Rows from block 11 of a small multi-label audio tagger, named by matrix and row number. Rows with one number within an expert belong to one neuron, the router's apart. Each number is 500 + 40 x the weight over its row's rms, rounded and kept within 0 to 999. All counts start at 0. Numbers have three digits each.
Before each expert's rows are labels from the 100 clips, of 14848, where the router gives the expert most weight on average: "top examples" is what is common among them; "loudest band" is the band of the loudest frequency at the time of the peak. Only what is clearly more common there than usual is listed. The data: synthesised imitations of 52 everyday sounds, one a clip.
# router: router (model.blocks.11.mlp.router.weight, 8x160, trained with AdamW), inputs 54-107
# gate: expert gate (model.blocks.11.mlp.gate, 8x320x160), inputs 54-107
# up: expert up (model.blocks.11.mlp.up, 8x320x160), inputs 54-107
# down: expert down (model.blocks.11.mlp.down, 8x160x320, transposed), outputs 54-107

# expert 0
top examples: engine; machines and effects
loudest band: 500 to 1000 Hz; 250 to 500 Hz
router.0:479506538500444473475553478568597516551491464540469438467450529511477496506490455496422438577558450486531510511461452528479468470439441483455501475459486496537544
gate.0:497520527545468467470422561574418477529495449515589398525521542483455507471471547398445557497541527429458476555507467463532535495543499552432530542470566443513519
up.0:485443468446535480466542491455527519478499513519472525491527468541570558487570512566547429576476522477436469471503517524462418539453473465525494486557470570530465
down.0:472563490498451520514494496500469534565512459518540523474496512567497400518507478465452527468558404477563465498487495484502489481510536523502502434529487454506486
gate.1:539552440472482504582478470547540452456556526502576494518467453509513472536564525483548489462435509484529503482461518482412474471446468514548440503467461549518525
up.1:486467562526471528500518545545488470491427500489482437435560571528453475458522532478463429507521419533472478562546500480451463563541563500484474508506467502526530
down.1:523432505534465447496437495504510479589518523478519549568504508506550467547498480492532498544535422538533500516541530533550420523432455460422474527517510481443405
gate.2:510542470492595432515545602464454553513505509486545526469511506443544527515492471481421527527452527546527500505484461511548559533518435516446517483512513502524510
up.2:466509469492410546503516518554560518529511397465488473523532470551431491515518447513462530525475516476445496528495498494554461533456480457431506494482500496440494
down.2:463473549499558512495462552557530494488529505444445494510556467530543539508509493465451575515493497435394544458528531561464430482510586490493472562480456517450530
gate.3:516478551527519434522441534506436490519528549466512484457481514451575510486535537542521502531528505461438442495490497493482485424565518500520534546492471529491500
up.3:423485505504474496449484506484623495475470474586480488492517411518512547499469476498513511529523503513529518489508484496471550566511513531527548507531512473517492
down.3:516484496430511454486488545535475508533508497484518489506581525461465485559423487502487522449455479511539442504401525475456508511507536567471452583484444387555550
gate.4:538501509480501565456539495522497541553451419444571471553549500451496495519483589519470523425433489460492549572478517453477535492474400554487476536499587498492457
up.4:533518539507421456496501471501538520503500447511472499466409526557470440464471384538576467479560491510530502479471508487568556521478592495529524496499480456490466
down.4:526555484522537501431470489492503471529477486514501559530585453535449541497533510472510465486480478478510454503542467528433509505628525595501447450519553491492492
gate.5:569545440491495552482487469444562503505488528489470535484492421491483528472502535540483574471548498567486495495434521502531492451450484456523495552468451475456479
up.5:428412518488468478520503550494440481474560557522551485598493507539511541466496475454512510480473511503412561506577459451477479597548534501542519550517506521508552
down.5:531532509534533568556434488512496501510532504531468486422506470487470539496463542573506509474477468483516521559502504497440460517468479487389529528571510498494401
gate.6:447509512479538495408448522553546528526516500524479535463482466509449475475516487479505505462511450437512523522479456466409533494461483491527430491542447560517570
up.6:450507533508541503394475475551567501516490500534440550437480474504383491407517506435489509443520460472494482504445422475447541499470520509536466491539502555539568
down.6:520495457529584465466519491544444461562438449479510520458472487547537523469517474473581545531534541482515466455484503554523528518455482502503447535448448497472545
gate.7:509516453458542475500508428508548556487541515547523488480541595457550535438542532398489518490520447512495482525515526472453479487512501467545576529494445454427522
up.7:457515535552491490486475576498480474517496475518485483493511493534469448535521471516495569490477487449518467472502481505594519487485490468420534461508523560546436
down.7:467521458511571507499526530443512489520478523432463470566512415499582537499466511496482476443469534543506511455467483485524517457551451431533473525501523538479432

# expert 4
top examples: people; chatter; reverberation; text has "reverberant"
loudest band: 250 to 500 Hz
router.4:518437540509471552450494438502477482423565513490484524499523494500501513455509456499469498447421548560545551499534443457491510561553527449403544435550451472471500
gate.0:435544449537560488503455492471488500578524469561540476560428503532475452515494427494483400544474544493462523489462538517492495459451519425471482548475491482455436
up.0:489526449550569475461459526446459510590526495533547508592407522579445466492511423511490402492481498479518537514444514486471433427493505468460476607498538465439483
down.0:491463490521571500502499498535517499522541376466429505512548536486549503554498471465473530477492464518453508478451545481501480472572572503467428474476538529498501
gate.1:515566450486514473588555593520470488562516563462552489549475441494497492530527532532566498500517493490558517490530463469520563487481538458512497486524498515457575
up.1:499432519536465522518488437503522472441533462438453502402558539514521493555468483530496516483485507547461470515481483555515447457518521547488483533385539441558534
down.1:494465528501532464563508456451422564469513509553501554596447424527467475549421519467531489537501445499461501487505453563511531479476630441504505503499488505521527
gate.2:564541470447509466511481543469505484470572477522492515456502459546511515593546474563515489462559466490508497486511458483516495433536555493528449530544534458515522
up.2:626528524410456493486491502487534431492573463511500487494456469527475515557541466508483489504529525570494556475486483488581504469488576530475477525505532516511559
down.2:472521541515455561442435534493494497547429500459506493525550488493419501440527492492550449444486576509499495509564524408504507498520519551533525513406423473524429
gate.3:511550427491508609444502509497446540474516521520530492409517470442440510477452507522509525497515471467486531451513463484533457451514522521519510486479482509526508
up.3:516498441528491529515475452460513494491523627563494469450594504451519421482543445442525436487525516562516489487523485494532525486469535499505493453510576504511457
down.3:513453605542481453489507476564469518430568494534506494561486577513503481496523497430567449488596517528451457488476455526491493460538419497406561521445548486555445
gate.4:528515477566442478476587505513476466466535541562560492446485506543495506481481515513448467483463545512543482508473468486472476449537521482484537507588532573541490
up.4:583500507538431456476548495506481521452505506535576418484477552498474520539514460494499477506536576528526498481457421520551455474537518453490476554544492536511507
down.4:498560485487469509527527469526399485533496547440537537483523451453511484482453564499457460490505413501518515559507540462401538493526512521517587496547502558469575
gate.5:514495491487547483502457448415496504561486498501508489502526502549491540487522517473473528516464492514489527493431479480469435497487553519554517559477516547446472
up.5:455517490421479445425497612536455510507494479531515426495471540448574466539461527447473452519523503534533522537524478460520576523577474473556460459510478524476457
down.5:499487482569544471563449491496528541463527469495525477509563456571532517541578485439484486455481441541502510447469541459431494493486547516503510489509387531506479
gate.6:414497466503405490512487510508475479483537557501454534451483481496492512461450577404583464488506507552464487497510479488460508553508475581508615457478554476587537
up.6:555496587522547516425492471416546478524505558477542489533484534570508510503487486460462474502496527611505574484461451463483594506502519458569515510474512500475514
down.6:545472528466526450496471551491502525499507524547433558450539475495580428515479483510498478491559489501487483509501496482462530437523530472556491449465468549582539
gate.7:518543465456430498450525517447499501456584461498497537494438460578512494522530422475507468493498511450504459531489449505465503473430493499494557477502467489478522
up.7:526504521486508550536479489501530468539593493466519539534440491502480477476528440493442468503535498561490446550513438502467498505479561534535461509477488483455504
down.7:516529516444479496516518506506489470497468543514493487434492503521472499497417524547518549510593480431496480472479466429493472513543429547498489499463522537510573

# expert 7
top examples: fire crackling; hammering
loudest band: 1000 to 2000 Hz
router.7:453517472461472452449518484514521443495556461429480446505499525464458529582576562575561537508468485497518419516530480527471431529553526493508422563512424457472514
gate.0:531527484478468477534457543544539422490480544530506412495474486458462527430467471561472532490474464543501506542483513489473490520558494480399463542486453509570548
up.0:476539521485543483539461525578578481493480516579490416499442511497477472439457553498453540538477508519529516452485483530532514470525467491521479497522491544593481
down.0:512503500419566495512489463462461519484539440531561548493522499468509471506523497461523563444556536496502526488523469471505500431425525483525495418525544528427446
gate.1:514496515425479511471507492487503535397525454506531463491443495516501495460578458500485539510503483568465525526502493471532523557436469451447526421502441503535562
up.1:493518503531520475543483491490456531574509520530507478513556474529475506564387521480489513505486487451493493500498530510443464474616510550490501529525558492443445
down.1:492543477484471554504483492499526506407488429521492490487527462455490520482509514476460513475536456493506540554500452438492453463596516472586535465402451517462528
gate.2:500449495520477486525538490475486480458493544579456499481464491562570491459505535454527490528494420496552476478524535528498500527467512461469473517545570512536496
up.2:482498517544460454522476517504502526496556529528543483560499460572535473404502538460539521487546404495515503500462494503540509518435513503488484518535549487464501
down.2:475519471483460503470510494536479442507544479515514526410524535490520523544507478506517531507594456516501571528466542529518514525554524491516518526468505421532465
gate.3:527472520502522504524475452490507552513558524469499481523502505392521474484503497470390554476433527436503526509500557524497538478484542509444516466467425473423544
up.3:504436515458514439516513426484519526532564518458507531487487482366538527477556533515466513511517505512534557497468529483453473519463438465471514466463405460409527
down.3:520477479482551463507508437544483516465485559453451512510495521560502478484509421465488461506571549493557512538502503592469615433452515509537478517525566556589475
gate.4:527491514446522498504485500496511480413480529523464538494504511550449547536436482474551561519462544454520510536488567539503579498462487588611463489557489535455512
up.4:479509452479434484511473535488536504502526473482580475478440518512525456477545554534447469485531481588506534464482472460488425498514533454415538540512502462536497
down.4:524462476517493492544559466521456482458481473536432516595509539535380507507516486475503511537488504442516440583500528475472455529436570540421468484449502542521494
gate.5:486501576505516559498476420455514477480520472497571455522510532491488528539484484533500482549516475562490520463443463535435441521581432477544542488503464439472464
up.5:591501440592494544498622514518503493535526545460419466494539583540508527492469447474473508567524522496477531510535489459470512459521444517477500461605477453484478
down.5:481508497491512506496479542508470497491588487584526579459490457529506521462498515588431454448534471452477517431503528448495455522557460482522511435439428537467563
gate.6:542552442527509501453433494472554522489487558518525501457425497486487524400515469476453480480504494546480540474412485485465472516485424531508518515536494479507489
up.6:514478480547435457501481473415537549478508507526517479460438466463480534511467470576515522562502497530491516506476515454487574538429497536517500478552452432541468
down.6:494545496506582550500498478511552464513519526490459456523505544493492489532489451563447511443498570457508526564513503531460438466561569529480516437452507500537446
gate.7:517378551515465523489573460559479450565479505484515511540455526524449450518487503541585406520513510559503509503492489444554510492594470460521492476481506500471537
up.7:470524502403546401541561403603508479475469473567513539537505506499535511496520521417498516505486467545492440511543497537546442471467583446580515492528495458473472
down.7:535535491500482471513469543558462484517462503438501482566477492522542546478484530499510477477482501540537467459536502516519572456540437504480478536474470570537488

# expert 3
top examples: animals; crickets; reverberation; text has "reverberant"
loudest band: 4000 to 8000 Hz
router.3:504531511506564507481510466449537519537564444527542511516550552557558499465525448544544461512468475494506488473512499467487533488491458513482468505558535531503477
gate.0:515506507489567580522571470447478499499528435459515481468532486445544490460511524496506487551536462420524509513515457530563499628544449484395423455432487459505461
up.0:517515498466413384542450517613466489522496570526509502540494518576470498576508492517456508458554502475521506502512537455470487444509508535532531534489485550496467
down.0:498503602525546542452557458530507577516456471507506528523487522463479510487505553527488491586567441485493551468456516592515464552519440521566526488431496536491576
gate.1:538455427546537451583503589526483554464465531480479479489434490536461476518482536471463453480559521483452490521573469477502558415512525541467483506534501493545556
up.1:440439464490560496490553439555517535546497450518523450494471516475521562455437533431501547550482441502495502447504447540432543483509523527496502457493471492544472
down.1:525577514490516447527534562491447503522459502596529398532462448516517500480492486509530534483542503524495490499511471543512525433498415488522490549509467547461516
gate.2:470441532506562511496490546569536495529497558525524458514493485513463503528514436542498533531563478565482511492508471556522456491467485382509482607540483464530452
up.2:494545457490474476574598480463530484506563391413508518490465486500529450469545526501500506517542529495526507502548504431403556492487486595556492482546452502469505
down.2:519537523511451549530480446455482585464500454545470515540519480493458479605581540509520556496480508427431496479439549576512451511517460485489534490535479553521555
gate.3:489519563571485462535515463472509537533500524487518509502489454430427543495552494464508462499529527457542465495496447515555465479546556541533459419553509457559496
up.3:578473514471480597455539471418441476562467496513451513479527533578474473471478532538545496519532462551495442478493560419443525509508461504451501455504465522485477
down.3:444502470512495530442470476482479512520528496529538486444497575503547480521475423510522475497450516565516522465567428483459508483554589507557523474498472540459517
gate.4:512438455528469450510495487565540487438548516514445529486485470412451561525478482555509464532526519459507561441402461503506581497448517445560507536467505485442463
up.4:496547540511542518560485436481527510567481531500567505536544491525561488507488522509512478480480447544452404509523500540525405536508480593504523466518499524529536
down.4:439485428482510569450497518487426474530476481484476532493499514478496447452532549570529510516469515506502639547533523418461524482489495473480502558517479487505524
gate.5:542472501440541530459499537500501395537559477445491413504472494519497469483502525495509492456468517437423529527542478480399491441460486528487472431514571549535429
up.5:524476487462481522467464439467471453525518496543475472489529537527497555506491525501459518546495531444463488536496508468441468472498478447441474507489581514582506
down.5:479533577491513537490523449633473535494463427501525512514494507515587516463524512550492474477518497433540505489465484542566545454449505601485455470533489522463439
gate.6:531526517475503576501470441470522440440554502504536445445515446426453529403455514460533413606428548415497511569479500446565500513504478445486445572492524502411522
up.6:481523518511514536511473446497489474495519475562474486448519450460507529403451574477524475579392481486503509512516466455532487572558521484443475543487491519430558
down.6:469468459518468506413587535501460425521512484410523502538459503529484534535473551591437492538454504513511469508495498496512494534503509474511547445490460532583446
gate.7:532399519536472534466536522504501446580510497481520470474499488453482507581541484557580457557561454547439474524453512547479476486468525486553493489474444459591504
up.7:464538479476540531491498494454586495496539484505495483546509495480558509396468534449472518568424525472476494535510528548554509477534499550532459459474562461474498
down.7:542512509543487478492472525524525513520462506455471453448563554497501570563491526516462514498555487549529459499538491545518523472520552449529429610419527506562488